{"arch": "unet", "model": "text-conditioned image flow-matching model", "dataset": "simulated fluorescence microscopy of cells", "train_examples": 97500, "image_size": 32, "horizontal_flip": true, "conditioning": "text", "objective": "flow_matching", "cond_dim": 128, "tokenizer": "word", "vocab_size": 42, "text_encoder_width": 256, "text_encoder_layers": 6, "text_encoder_norm": "layernorm", "text_encoder_norm_position": "pre", "text_encoder_activation": "gelu", "text_encoder_mlp_ratio": 2, "text_encoder_head_dim": 32, "text_encoder_fused_qkv": false, "text_encoder_bias": "all", "text_encoder_qk_norm": true, "text_encoder_layer_scale_init": 0.01, "text_encoder_parallel_block": false, "text_encoder_dropout": 0.1, "text_encoder_inner_norm": false, "text_encoder_drop_path": 0.15, "text_encoder_positions": "learned", "cond_dropout": 0.1, "logit_normal_time": false, "norm": "groupnorm", "activation": "silu", "weight_standardization": true, "widths": [64, 128, 192], "blocks_per_level": 3, "scale_shift_norm": false, "attention": true, "upsampling": "nearest_conv", "init": "small_normal", "residual_init": "none", "optimizer": "adamw", "lr": 0.0011, "beta1": 0.8, "beta2": 0.99, "eps": 1e-10, "grad_clip": 1.0, "steps": 5700, "batch_size": 64, "epochs": 3.7, "lr_schedule": "cosine_restarts", "final_lr_fraction": 0.1, "warmup_steps": 170, "weight_decay": 0.3}
Rows from block 3 of the denoiser of a small text-conditioned image flow-matching model, named by matrix and row number. Rows with one number belong to one channel. Each number is 128 + 32 x the weight over its row's rms, rounded and kept within 0 to 255. All counts start at 0.
Before each channel's rows are labels from the 100 images, of 14976 (inputs lightly noised), where the channel reaches its highest value: "responds to" is what is common among them; "lies over" is the class under the peak. Only what is clearly more common there than usual is listed. The data: simulated fluorescence microscopy of cells. In brackets: how many of the 100.
# convs0: first 3x3 conv (model.enc.1.0.convs.0.weight, 128x128x3x3, standardized in use, each kernel summed), inputs 0-127
# convs1: second 3x3 conv (model.enc.1.0.convs.1.weight, 128x128x3x3, standardized in use, transposed, each kernel summed), outputs 0-127

responds to: ring around the nucleus (94); few cells (73); cells: one or two (73); yellow stain (52)
lies over: nucleus (89)
convs0.21 [139  54 111 110 144 140  63 113 123 160 123 110 109 120 137  91 142 166 156 176 133 123 165 143 190 102 167 158 170 140  93 134 129 122 114 114 174 131 100 122 133 152 152 105 140 174 149 141 182 145  94 160 135 167 153 161 185 134 118 148 166 138  91  63  75 190 157 156 106 100 105 143  93 134 155 160 192 156  90 140 111 110  78 146  97 167 153 121 112 176 143  88  98 116  30 105 155 128 100  86 154 140  79 152 139  68 157  96 141 109  88 149 185 177 148 150 142 114 140 123 118 145 115 136  51 104 125 164]
convs1.21 [131 148  72  93 178 166  71 124 106 123 143 152  69 152  99  77  99 143 101 188 114  97 136 146 160 191 161 156 126 151 112 141 132 197  94 121 137 133  77 139 110 145 148 111 160 122  96 138 148 126 142 149 144  88 141 137 154 174 163 119 108 184  82 129 143  90 146  96 170 188 141 165 179 163 148 129  90 207 151 139 108 152 186 132 123 160 193 159 114 194 152 131 121 124  68 141 107  87 150 167 110 128  73 138 103 101  82 121 117 156 158 182 145 156 158  81 127 146 158 175 138 150 158 129 106  91 169 113]

responds to: ring around the nucleus (78); few cells (74); cells: one or two (74); magenta stain (56)
lies over: nucleus (90)
convs0.62 [143 114 138  96 124 130  91 169  55 107 170 108  83 163 119  95 127 156 172 145 110 120 105 110 161 127 105 173 154 128 106 111 126 119 115 109 157 130 146 120 130 162 138 111 148 135 135 128 105 148 100 173 148 204 153 123 125 123 112 179 138 120 103 110 124 119 123 118 101 132 109 135 125 167 167 161 142 141 114 167 132  87   0 112 169 131 136 148 101 172 150 120  95 118 112 117 178 140 126 103 165 193  75 168  97  25  85  34  90  66 134 159 173 151  87 157 152 149 151 141 121  94 154 121  92 148 103 150]
convs1.62 [140 112  92 155 141 160 118 103  50 135 110  90 122 175  78 131 161 165 141 161 167 167 106 204 158  77 153 160 123 147 145 118 100 133 144 146 112 121 118 126  77 137 153 150 171 132 132  94 120 184  81 140 142 171 158 142 117 151 129 181 119 214 111 134 133 171 140  84 110 177 141 148  37  98 127 129 157 128 125 125 142 108  95 226 195 179 139 136 144 123 143 135  92 138 122 113 122  78 118 122 149 119  60 130 168 141 154 136 171 107 178 157 132 133  94 133 151 102 108 120 112 103 126 110 144 130 202  78]

responds to: few cells (100); cells: one or two (100); yellow stain (42); bright spots (41)
lies over: nucleus (81)
convs0.99 [198 138 184 156 100 132 182 141 138 101 110  89 138 165  96 112 105 113 136 154 168  93 125 155 111 119 115 130 109  97 146  91 125  92  76 115  89 106 109 118 105  66 127  89  94  75 140 195 102  89 159 108 104 138 165 144 129  91  83  98  99  77 143 109 188 134  96 118 144 145 135  53 169  95  93 155 157 155 173 151 132 120 138 124 169 167 160 202 119 128 148  66 117 136  88  29  49 104  98  77  87 127 159 128 136 134 125 121 131 174 153 102  90 131 116 108 141 128 125  89  90 120 130 132 138 100 107 112]
convs1.99 [140 119 106 187  95  91 192 122 104 104 111 119 174 148 136 151 152  93 113  91 142 115 133 114  69 128  76  88 112 131 139 110 187 136 121 165 129 133 155 156 138 140 134 118 139 101 153 166  82 156 164 151 178 112 137  88 114 171 156 118 118 119 162 113 150  91  99 141 105  62  88 123 150 142 118  77  98  91 123 140 166 109  98 114 158 127  72  45 116  95  90  75 150  89 171 153 144 134 134 119 150 129 183 120 174 155 111 205  65 131 145  75 107 124 107 102 146  92 143 134  39 142  42 128 158 150 108 138]

responds to: ring around the nucleus (90); few cells (79); cells: one or two (79); yellow stain (61)
lies over: nucleus (57)
convs0.34 [155 122 159 106  74  62 100 164 117 120 150  89  73 163 169 114 154 172 194 165 116 134 120 105 153 157 133 182 131  94  89  98  98 154 138 124 132 114 113 108 136 105 143  77 142 114 153 136 152 143  78 146 122 154 115 153 188 144 146 234 175 140 137 121 136 158 108 190 135 112  70 142 125 174 171 158 149 145  87 169 120  51  88 102 145 166  84 161 151 131 150  94 117 131 131 151 125 146  96  49 173 163 110 149 145  87 155  91 145 110 124 146 194 149 134 129 129 135  92  56 117 117 137 147 111 160 118 144]
convs1.34 [ 69 115 135  95 113 131 106 132 126 100 132 107  98 182 149 134 172 173 159 175 136 152 122 194 168 132 182 171 146 159 105 161 123 155 123 156 132 105 104 123 121 199 127 119 140 137 152 164 188 157 113  89 155 144 150 184 144 152 159 195 131 190 111 191 114 168 156 113 125 171 151 174 108 103 167 140 129 196  97 197  89 137 156 183 129 190 140 164 159 169 108 146 103 143 145 106 140 145 172 164 142 145 141 156 155 133 133  88 152 116 132 150 148 139 159 107 126 112 119  90 177  88 149  88 132 137 201  71]

responds to: crowded (77); cells: ten or more (77); dim (72); long thin cells (55)
lies over: cytoplasm (62)
convs0.114 [ 82  77 140  83 145 145  55 136 104 159 139 131  78 147 169 124  90 159 171 208  81 154 158 144 171  47 121 168 170 176  91 140 146 103 145 130 125 154 155 137  88 170 162 137  83 167 142 144 151  84 133 114 100 132 159 138 149 160 141 149 169  71  82 122 128 129 103 134 129 115 103 126 132 140 134 188 176 126  59 160 123 103 110 136 117 174 127 181 141 173  75 117 100 131 106 107 149 143 124  99 118 163 127 155 147  54 192 143 172 115 124 127 170 118 109 167 102 111 124 144 120  91 108 178 128  99 195 127]
convs1.114 [110 114 132 118 107 122 144 102 115 107 122 135 111 164 200 111 128 149 171 129 115 149 137 144  86 203 147 115 107 103 154 130 149 129 107 132 143  84 103 132  97  99 146 157  61 137 218 183 140 101 165  67 133 112 112 147 166 114 118 125  52 109 131 175 184 156 142 155  69 153 120 109  63 160 223 157  78 142  94 141  94 151  92  98 150 131 173 146 194 158  67 139 131 121 123  99 183 108 107 170 115 159 115 159 135 113 147 131 144 134 161 117 104 155 157 123  90 115 123 109 129 111 149 113 117 217 123 104]

responds to: few cells (100); cells: one or two (100); ring around the nucleus (53); yellow stain (53)
lies over: nucleus (45)
convs0.9 [130 133 157 108 107 101 102 140 142 161 165  69  87 190 170 107 134 132 155 101  87 120  76 112 127 151  89 161  94  42 105  92 103 183 152 157 117 117 113  99 131 106 143  77 123  92 102 137 157  70 114 108  76 137 115 143 175 144 136 211 171 121 153 127 127 160  89 126 164 137 121 161  87 165 120 159 154 179  67 169 116  94 104  96 137 152 119 187 171 140 191 118 167 151 154 157 144 150 141 116 169 177 154 154 159  99 163 116 123 147 147 151 116 125 130 103 112 147  56  49  95  89 148  99 120 139 121 129]
convs1.9 [176 162 180 148 122 124 166 132 107 124 131  66 109 154 153 177 162 146 173 141 135 146 135 172 134  90 121 123 162 176 165 179 152 121 148 112 152  97  95 187 101 182 167 145 155 143 120 123 172 159  78  89 163 119 101 162 159 139 121 216 134 132  94 144 156 129 142 106  75 144 169 155 173  91 114  70 101 118 117 160 123  84 174 165 148 146  74 161 182 134 215 155 105 176 182 134 120 124 141 143 161 138 152 125 140 168 126 106 144 119 133 148 137 142  48 140 133 119 113 149 116 109 143  97 170 120 196  97]

responds to: crowded (100); cells: ten or more (100); membrane rim (56)
lies over: cytoplasm (72)
convs0.16 [128  84 107 111 153 145 122  98 122 160 136 185 126 117 138 160 115 174 117 180 111 157 181 171 105  43 127 110 168 201  76 146 185 102 148 132 147 133  71 201  77 150 167 190  94 170 150 107 157 141 157 129 138 138 140 122 159 140 149 154 150 149 107 109  91 163 174 164  89 105 123 109 131  74 145 163 128 133  76 120 113 108  89 167 101 143 145 153 142 128 120 138  69 150  80  86 144 120 121 161 145  70 119 138 182 140 208 140 168  88 105 112 154  78 109 161 116  72 127 136 142 139 110 125 117  82 149 128]
convs1.16 [154 166 154 145 132 150  82 183 167 116 129 156  78 179  76 118 129 118 152 141 140 151 101 154 136 169 147 141 130 135 121 123 123 154  42 134  94 179 143  77  66 109 108 131 105 133 157 134 162 101 118 102  68 103 148 100 105  92 114  84 118 129 115 145 120  98 101 100 119 184 147 139 133 144 158 128  98 109 163 140  92 225 165 113  94 132 207 142 124 161 140 149 184 140  97 109 158  99 136 136 130 157 145 157 112  36 130 147 121 165 130 176  78 164 187  98  94 167 127 117 122  73 176 133  80 162 107 126]

responds to: ring around the nucleus (96); yellow stain (64)
lies over: cytoplasm (67); nucleus (33)
convs0.19 [119 104 153 151 147 119 108 154 145 154 131 139  71 134 169  85 122 154 126 171 130 136  75 112 101 133 137 161 164 159 108 146 164  95  70 134 147 134 119 163 118 155 110 179  85 130 119 173 193 114 152 112  54 108 126 161 128 136  84 145 137  91 116  80 181 142 139 152 122 136 115 125 181 103 132 191 174 162 106  95 139  76 123 162 133 186 153 186  95  88 177 127  64 124  87  86  72 120  75 116 110  88 101 105 129  70 180 110 166  81 157 138 148 123 143 174 130 117  95 167 130 121 119 171 115  47 157 135]
convs1.19 [176 139  79 155 117 156 115 111 109 126 131 131 125 196 118 121  75 123 114 134 148 121 165 162 126 114  91 104 122 179 109 117 168 175 134 165 102 197 127 140  97 114 197 144  89 107 136 136  89 172 161 169 178 130 189 115 104 165 167  97 123 160 128 127 132  70 111  77 132 136 142  89  98 128 143 136  42 159 171 181  97 171 193 154  97 131 105 142  86 156 120 123 185 119 101 114 161  92 176 154 132 150 167 143 150 110 170 189  59 199 149 168 112 147 109 127 142 142 182 118 128  98 137 133 118 133 145 131]

responds to: few cells (98); cells: one or two (98); yellow stain (92); ring around the nucleus (54)
lies over: nucleus (65)
convs0.47 [125 112 165 126 180 159 127 162 160 208  82 115 142  86 150 129 114 109 119 110 147  14 150 118  80 173 149  91 138 168 133 165 135 112 136  92 166 136 123 150 112  93 124 107 137 169  98 144 127 117 108 144  84 149 143 159  64  39  38 112 112 111 143 123 125 151 178 102 153 113 143  98 110  71 109 179 155 116 152  95 122 150  90 120 143  99 170 173 132  84 139 141 135 146 130 102 153 117  63 115 127 151 123 156  84 115 180  93 147 135  97 159 112 124 144 178 138 169 178 144  71 134 171 124 137 148 166 131]
convs1.47 [198 144 164 139 176 136 135 137 163 157 159 105 184  88 115 170  61  93 152 129  67  95 189 130 101 137 118  86 153 156 142 138 132 104 137  94 145 152  94 143 135  97 158 143 103 134 120  68 120 135 119 178 151  99 177 122 156 133 120 120 128  84  95 128 140  27 124 171 134 133 147  96 158 175 132 117  80 103 136 101 174 140 182  70 128 101 143 154 147 118 169 181 114 145  55  69  89  92 139 153 125 106 150 112 132 113 147 155 134 161 178 124 158 131 100  96 189 161  93 151  80 133 149 144 179 114 138 169]

responds to: crowded (53); cells: ten or more (53); long thin cells (47); green stain (42)
lies over: nucleus (49)
convs0.113 [128 133 101 119  66  75  99 140 154 199 182 132 120 107 169 125 156 115 195 136  94 113 167 109 130 196 101 134 119 141 148 126 126 143 116 117 121 110 137 105 185 111 157 145 175 107 118 104 177 155 132 141 132 124 107 159 100  77  73 169 190 145 168  79 147 169 118 121 178 154 140 107 166 112  97 106 127  82  86 133 165 119 131  42 115 180 104  86  81 112 159 108 111 114 132 118 123  96  70  99 163  66 137  78  93  94 160 162 114 118 127 150 112 156 142 146 173 207 132 130  79 163 108 126 173 127 116 151]
convs1.113 [180 149 129 140 160 143 101 120 125 159 131 156  79 156 193 100  85 151 130 152 152 124 147 124 174 107 148 136 148 187  62 148 170 147 131 117 143 166 140 153 101 134 165 163  34 128 156  77 122 125 113  86 163 140 116 162 120 152 129 134 168 135  94 145  81 149 150 128 156 119 137 124 131 134 145 171 120 109  80 176  75 143 128 170 109 131 149 117 115 154 165 145 191 152 132 110 182 155 139 170 121 157  94 172 137 145 195 133 130 152 107 130 103  75  90 136  67 187 121 171 144 101 144 164  19  99 154 172]